A small CTC image transcriber, trained from scratch.
Data: trained on analogue clock faces, 12.6 epochs.
Rows from block 2 of a small CTC image transcriber, named by matrix and row number. Rows with one number belong to one neuron. Each number is 500 + 25 x the weight over its row's rms, rounded and kept within 0 to 999. All counts start at 0. Numbers have three digits each. After the name is the row's rms in percent of the matrix's.
Before each neuron's rows are labels from the 100 images, of 14848, where the neuron reaches its highest value: "peak at" is the part of the image that holds the peak. Only what is clearly more common there than usual is listed. The data: analogue clock faces.
# fc1: MLP up (model.blocks.2.mlp.fc1.weight, 768x192), inputs 0-191
# fc2: MLP down (model.blocks.2.mlp.fc2.weight, 192x768, transposed), outputs 0-191

peak at: centre
fc1.173 100:521473494514510496501539530474502494504508505518545481492506507492542519530465474478534562539499508461489488472531479463487543459533532513513538533491461538510497506471540486463518537477521478474531456481507488495546470502501503461455505476510523492511492484501470518450509480485497548530476513545495528501496470514503463476482517493500499501520485538519484519522482502457514486484473495509473543502516466534480490506509504508495491491560528517494485511515544482528475505540544515477487522482442510494453477496448477494517527461513525464471518498507511486500532463474452506491
fc2.173 079:477488477504477517506465495526523523510501506508424481506486497508461494482521492506497479474519501466438500509517497494501484517498521467505509503473518480492494507463440514519503474527499462504495510512518505461447534492496500502543499470502493546471497508474545508568481508512517471478499490472450442496429485478506531520461439510508484511493492462486533500489482490494474509493511472444527465495500575439510516433506498502500497523473495487496509505462496512502494491470524477489467448521508476490462516507510494477522464513494563511493481491511509505501508495494500484535

peak at: top centre; bottom centre
fc1.532 105:513515476499492475529495487473501481539502522462503452488440512526524508515518522470503510504490473522453501489555497511523477479510472496483512490456494486475537485483521483451514552486520474506467502542448512491473499499442498509475493471522515464470509531515494530504531448484513493488523474512470488521473462531506487572518483515470476498542451499478511470497523524457502513513517501503501448504481449533492465461488473525474496516549500462485494518507476497475471471507483515481495476485507521470493498485528521521501436524501493531464489521444484468480491493506493514478
fc2.532 140:515484481495536495486476485488509483498495491526519525495440505493466485492484465457491519518482477475491466483436474482458501481487503510487527474501486513473491500448531467482504494514502577534509523461492479484496530519515506517509506483463495481548525512495493483489481540499478525538499542533525483524496477508475506463545498530507547520479500517488490487520474481498510519525521538546508522498479505532489505590527502482482488509474511498493525480466476489538478454484523476530523476472503466510521505471466504525492506487492428454489522479536485462528477543503477522478

peak at: top centre
fc1.271 092:480488526539491505516528473498499474542463518488493475491497535465453447483481478505500559530518472464477456485536481482545499501483481481473498476493518517444466466462469511493484521533504517473505467535472521483563498528519438479520528464495471467514525465467479528474478511482471481475464519471485526507505519535509503488479456477486532528508501504499534517504577499500480465489516507473514536506522518451534506499479480471481462494519502533481488492528515510515462496481491485495509456511509515474499519507499487546468463532504481507496481521494530490488495491513507492462
fc2.271 090:496513486475491520489499523466507538473493455514508484489497484498552511502507508486501509473520494510476504499480490490446539500426506521496480497466507504499516500471492511436505534413503507517486531476512502478459521482482500489482494491492486501465496501512514498513493514501506492521527496518485451478466414489493506484483491496459472479487509479520482479482446515516527507459521503528499475477503499565493510459494519489516488522450502491516507498405501488493511473506531471527516521464506453495465506512510514476525470460512518457483507472482485510529510494433499523529

peak at: top centre; bottom centre
fc1.503 090:473495472496472501529482461513518479522465489489499503502501477466498499461520491521471521537495522469473474456509467486508523524492455514514509504495478495462532511529517462479471533489479488495523487493440485473485503523500463481519459473488486526478506491498516513483506527477479529480496506506445477501524490511471510516501443500540534481534479468474503467498512469478508482498495478520535524553484501538518493529485521512473491497502533493446540493519522478432509503469497540495478469505478500451443535469463536496464486547472505528504502503525539458524451534465512476490
fc2.503 053:494499492497514523493495505519500524500497490519510462493447503497467488505480512493502509479505495494541502486488473494440483495427520468490498485518470502476496490444494496442501502469495466485484523460489494467464467490507507531504505517480488487488495488485438478469502440500493499506562497533537520543470489495485484455529512511483501507487509499497519495499474502502527502493502503466474473488485503479452519445493488429478527482491507444552504502458489486549466473499523484470500497479524495513534515504535498508531522522507400444492492499454511511513504499465506505490

peak at: centre
fc1.469 111:475508469494524508477484505494481557523495504539532468501448526493493528472508513496479491528475495528489520509517508491534514469496502518528510506505509514495488480546497474515479516538533528538500472496503492485445485525482467463508499507496513463511502497474490479515480442492507497525477506532485494439504486493504499526502531537494525475509507510492469505528514528419445519527480476547534417524503482531497490463481511532516503486506518508521522481495484565438492520492477562540524538543487517521505507495474501511517514505465502532534504486468519501457472492481525503502
fc2.469 146:479546477496480489478523495507509515488501503496475474526504491513513511492479513497491519486544482459495515501507536479517480511493496549523525510524483531512539509550471465471483532527493522460498483485501526505452500513512500558513506503573486516475493478459496504519542459477524502513489468484462478498476494484545497478486505454531490545470467524487448531479486488477530485477488504494437500478536466518500505439489515483508504484517509498462495487467525544491475575540501474510485517530500546480480520516516504502503484557532535507530517511498479545513515467489458504494

peak at: middle left
fc1.121 092:528484515469511485527518532486484503495499544502520500515493480498500513528502467496509521473519484503488514510486517494493485495473514462510491509456482496489527503510448484512457548451466515493469514511522487512469524448504503515548498505479496486509488503522530525517514521499522498494476522522477456447569487478458546490510538474459516483505470531494491460486468503485463542488521453497537500538466516548470482452501476499512467521556520476509485528513517486462517515504543502469490437499539497507533486503503476491466522451514475511495443502530472466464499498495524522525
fc2.121 067:501498513525515486490491475506511502473496467494477497501543492500561485484505484502509458505507511504501499490506497479472511492494446529478507491549510515505481494495559509492484473530505541520503508499479475510535512527496490486487497513531480494513500536467499482478511524489471495518514493526509518560457518493510488529504507495503495471502496493516518517494532474524530464486502506502455501480495501478493489544485496494452522496464469524541505504588501514555491522498488500521492553502466493490471508510478492503488515533471388424506522475465489519529496533524437534450

peak at: centre
fc1.592 091:501532506501467476489495483509514527505501535476482473541470494526531549509465529482534496542469515528495523489507536522522494492491528520486530470498515572530534499518501514519492508519493529494503477517522515511549483492478474493495524487491472545479491486511498535430475496494492487507474527560521476469498521530530527500523509534507503464526507567491462470510553491470505521487473473474473482483542472491524472505488490517534478545537547489505516515511483521513483487526488475522492508449472491489476527509484475487524510502443518510532512515459491504492505498565519533539
fc2.592 056:511490500553495471527527527457449466498493484490548550485512475480436478517598515500486496520514506494480483508520496526520521489549507427505511486523511477501495497531498480472514512492501488456519498521482514511477497491482521495483491496481540500511523468526526514592510528509515504513488507448474465487521523512515435497469500488489475502479507494475486502505484486478475507554508491462518494491480484515513497520497519455460496495512470465488502489481485486440486493462523518489531475520500532477487496529480512529490520529503533511513524502517494514467503471521494479440

peak at: middle left
fc1.349 099:489492484492506514552494519472518488506477540536477521479515533488501508506498481499500536519476498574492494496538509483489507480501512527511496501475514525513518493510498496491485514447474489519463504546496531520528449534458483468547452500516460452548483528487495479486498500468484503438515478534498506531501489541456523550530517528536487508520515483521510476460507510507526534515489509523512496522514484508497465474466478526502510505534539529537428516502509541518466493499512525515514458484489462487489491532502492495515508464471531529500486520435532519525527517503535539488
fc2.349 079:482512502483518505481526488513466493482511489496495504511510513501546500511553518493498485485479529362516510498467507520463506504492472530509519494502510511512500499513531474507516524489489532504519500484447490491529539465526510531494500519488520488489525452490516509483514527489478502509468531475528523475513523493488462412500499509518491515514493531504501531512462515436507496512527524474473518481503485491498499538522511507485485512458505486480501499537506505455498509491495516508509479489487529501519498507496507469488522535518406495505495499609497493496522532499492498499

peak at: top centre; bottom centre
fc1.463 091:476513501470528495494517494514465472520515532474540505475485539512525518510493531528481528494515472503466529496528481524477470530482493475528502475545487482468497488475431494519486532528483528481500543510490503457504463517462502514504487472470522543498472487514513527476497490526511500440494520524493441520475507545504549559527559514510486485500465505484506514483526480527500489526466464510500498509477487487488519524495491493488496521447472511519511484494458467466473515531487482499477455510510505467512505513471475464507493467500516470500494478504470511497525532515496608499
fc2.463 049:524496517517487476512501484478505544485514473525479532508487491488479488490519500487505443520536502451534496509471499500510517480494520562484493490548483533515478505540489468481496499502507483525497484499497495546471476478508508503553477525512503492510490580496488520536522477498523492513531479547516477468552502502518444451518518496495512539514504483502488497512518492475500515492535499536515488491500509517494515495515503551515518469572499523519490498477511514509514505475513542510527586547534510507516492517563518525478533532501490458516496477522496496475504490530492418491

peak at: top centre; bottom centre
fc1.43 098:521518465526497494540480503509479496530504493502505473491507489488542465502484485518485553482475446525514486515507483516509555495512522535501512526481505499505462495474472474475490493514482486496466520477479456466464477487493513525558494486457541502505523531475458526513504480493495496460543462518552490434514483535500453501482485482499459561502502476522519466494492480490505488473498498449516473507517497514448475502537508508525519494470500483458450489528462505506511459507533443508476499504516504497553500500497443446510488478502498502518462508495518514522475478528490461475
fc2.43 080:500484491476548513497465466539518503505495496478521516497514508501406490503595510524502504512493506539513501504492502503505455506513521452493514486526499486511482500478536514516500446492503495489492484508523497544513444481507499490505494509487506532524474466554554512524500550509504484487417495482475483537501502490527529522482586514491509506501516490518493498518500485546448498509497504481522524507504486460555470492477493451516458441500497522518489515499505480497516508493486476497511460476483503485463509499515517518496552518484514523476520487516504476486497520483497533521

peak at: middle left
fc1.198 089:508500492495463525524517457520518466509518531476528521504498530491497474514510468488467500525494471529478506474504487529509476505514451518457529523500511538500550477548482515502502494483451543484468525470480491491431513499490476524534468517508513456495471472467483513515516532525464516469553441514513491510516494476480488477505521479486540518474474503485469509494530486479547525498502523496464453503491478518484494496494471487489489442467511458452516548508431468514515491484487490471524471492498509477524502484483475469501486513506527532502477528526515488555455530512500483512
fc2.198 055:477476503503516492488485523527503550495498474498492482509485509477534495499541545496530492501526493501477496502499501488483508473460521410490513459505444491514480498447482483500490514494501438502501452534506509471526465460490500460503481498507501519504511511531521523515509523497502491484450520495479512502474513491510503523485487503491474448511491466503507494497475474564413487477516467503486542497515508480523537517491486527502511474516488548512497483514531485505511495498520494538478513490473507510483490498566513509509534514512428429460491491474504492484505477498539512568

peak at: centre
fc1.674 095:518486497517476522522504475528488476518529525494483536528521516521479529546495451499529494497491484492494520528489503539483502516508473487508538539497515515553504510494502505482540503527513525521525524471497502502483452509484512537486495524468502555522513538478506507451472461549489500469549446497532498481483459506491491519510520496532486532487459511542507499495546536453527521508464496482505470511493488514494518494507504465535468471519543506535532508471495571483470481482505484513483451491511472479524500477504476498500509490508500525557518550506483510542542526483532492435
fc2.674 074:478474489468508512497494543496510496501498502485541486505467501497455493498515503483517511497481510481522510483508494503535491484499461479509520486490507495475483493532514517529493475511500410528507498531489489488514526528509498430506502502512501482467493494454498494531485506501499506493501526475503529509514544508489569502492485509520517483482511498496478509513486474428457489528525465504540522491505541481535526490494481548503547502478487515438510514452513562527480500483516497531516465478515515502563481504521487504509583516517605511463491474507506497507503473492510507523

peak at: top centre; bottom centre
fc1.159 092:519520505523512536481491462529520509521461512513477530456529500513450562499482517519506481499504464518503483515510487493520502483528488506515515503514509471470494510493512478516454514479474527505528528548498476529458464463516492468507511486493493456478538518523515526477472526517472486505525466464507453512528516505506494469482549506519516522507531470481487475498482519462536510525460478480443457507521485473475514536524485485497493489498532505449534472536528481510531484514502533492478472486458513475478530514470526444524489528465480519520475508425480490467497471496514552497
fc2.159 050:503512502494469485492452531494505462488497484467490481497488486493559504506515524518492507497514501513529506489500487511487440501546487529488476500510510455504516488577504506497508496511497440473494504536510499512508451502494514529502494516506504495506424491522481476533512503498496485509492494519521548495510545506491517585495467495501466489507510508493511505456534506520471489501533500497490529483485513489501513435498507497472527457540493492600499504514473494449512515480481502537509525497506523508517489542507512594449502531485494479494511498528491500476505468516475488481

peak at: centre
fc1.341 113:492474502468502534502478523517492542499540488480541471514468502514505479463508528520487478531471465467504510513492505504512481509505566477528503499520461546532479493501516522508517491509519498485457544436512486454508528520486493471478452516502510513477510510477501483419512481507518488448504530507484511495540462530537501516524511546510540504489510554501480456477524479512510473464543524478473462483494502551505469470470503475542473519458497483493500489495506509532487498542494459466548499487550484533492477466511484524522515468485517505494491468481521471513501500487510501518
fc2.341 144:499512500435489510438516483474510483485493500514470491520511512512428438496529500481473449461483497490471520500521492497522524496518482493508560504474495472484455529513478505519507450506502494482483530473482521509497521495500501526479509484528523500460529479511508553527487495489501519511503521489503549509484476432498509490492459486516477517518475479449513514551493508514484504494463468497507501488505512468551507497473489500557505490522478476490518525458512496557535517527508504473522497518469498500522476471546487506465502503537531520417519518512507488501486472549488498530

peak at: middle left
fc1.125 089:516505527538469492553540468488500494544496470511501494506555511493504537521518523502512568497535511484520520462492535517516496473529550459476493496468525523458527508541480516483538464544521516451553552493461553528480459513487520519494487512503549502506550480530497470513492515514495502485502495499524496524522498485502514503517526488514515529548513533492534505537530504485497487513483510517482520530496472471485502482488530469511491474486488501514502502492485550507500479498546522484567503482539498475500529489485538523466454531513476476518537503505504495523513495512528496454
fc2.125 035:475487499487497486493470491543507496480492467508477500511501498509505497491503493501504459475492512564448496502521477503471485515450455554498506508512519488499497496470491534509488579463496486519490494510526498457494584514500482480504508513493485511468476515482563513509500543499507490516507508508467459587489525492499496529496500499483513492495503489507480511530513489563515502497481511531562516486508524559511523533501502523523557495527490489468501534553505448496523500509484490484485494467511481502474521502533489483558548507501564513503472494497503486516501502495533484536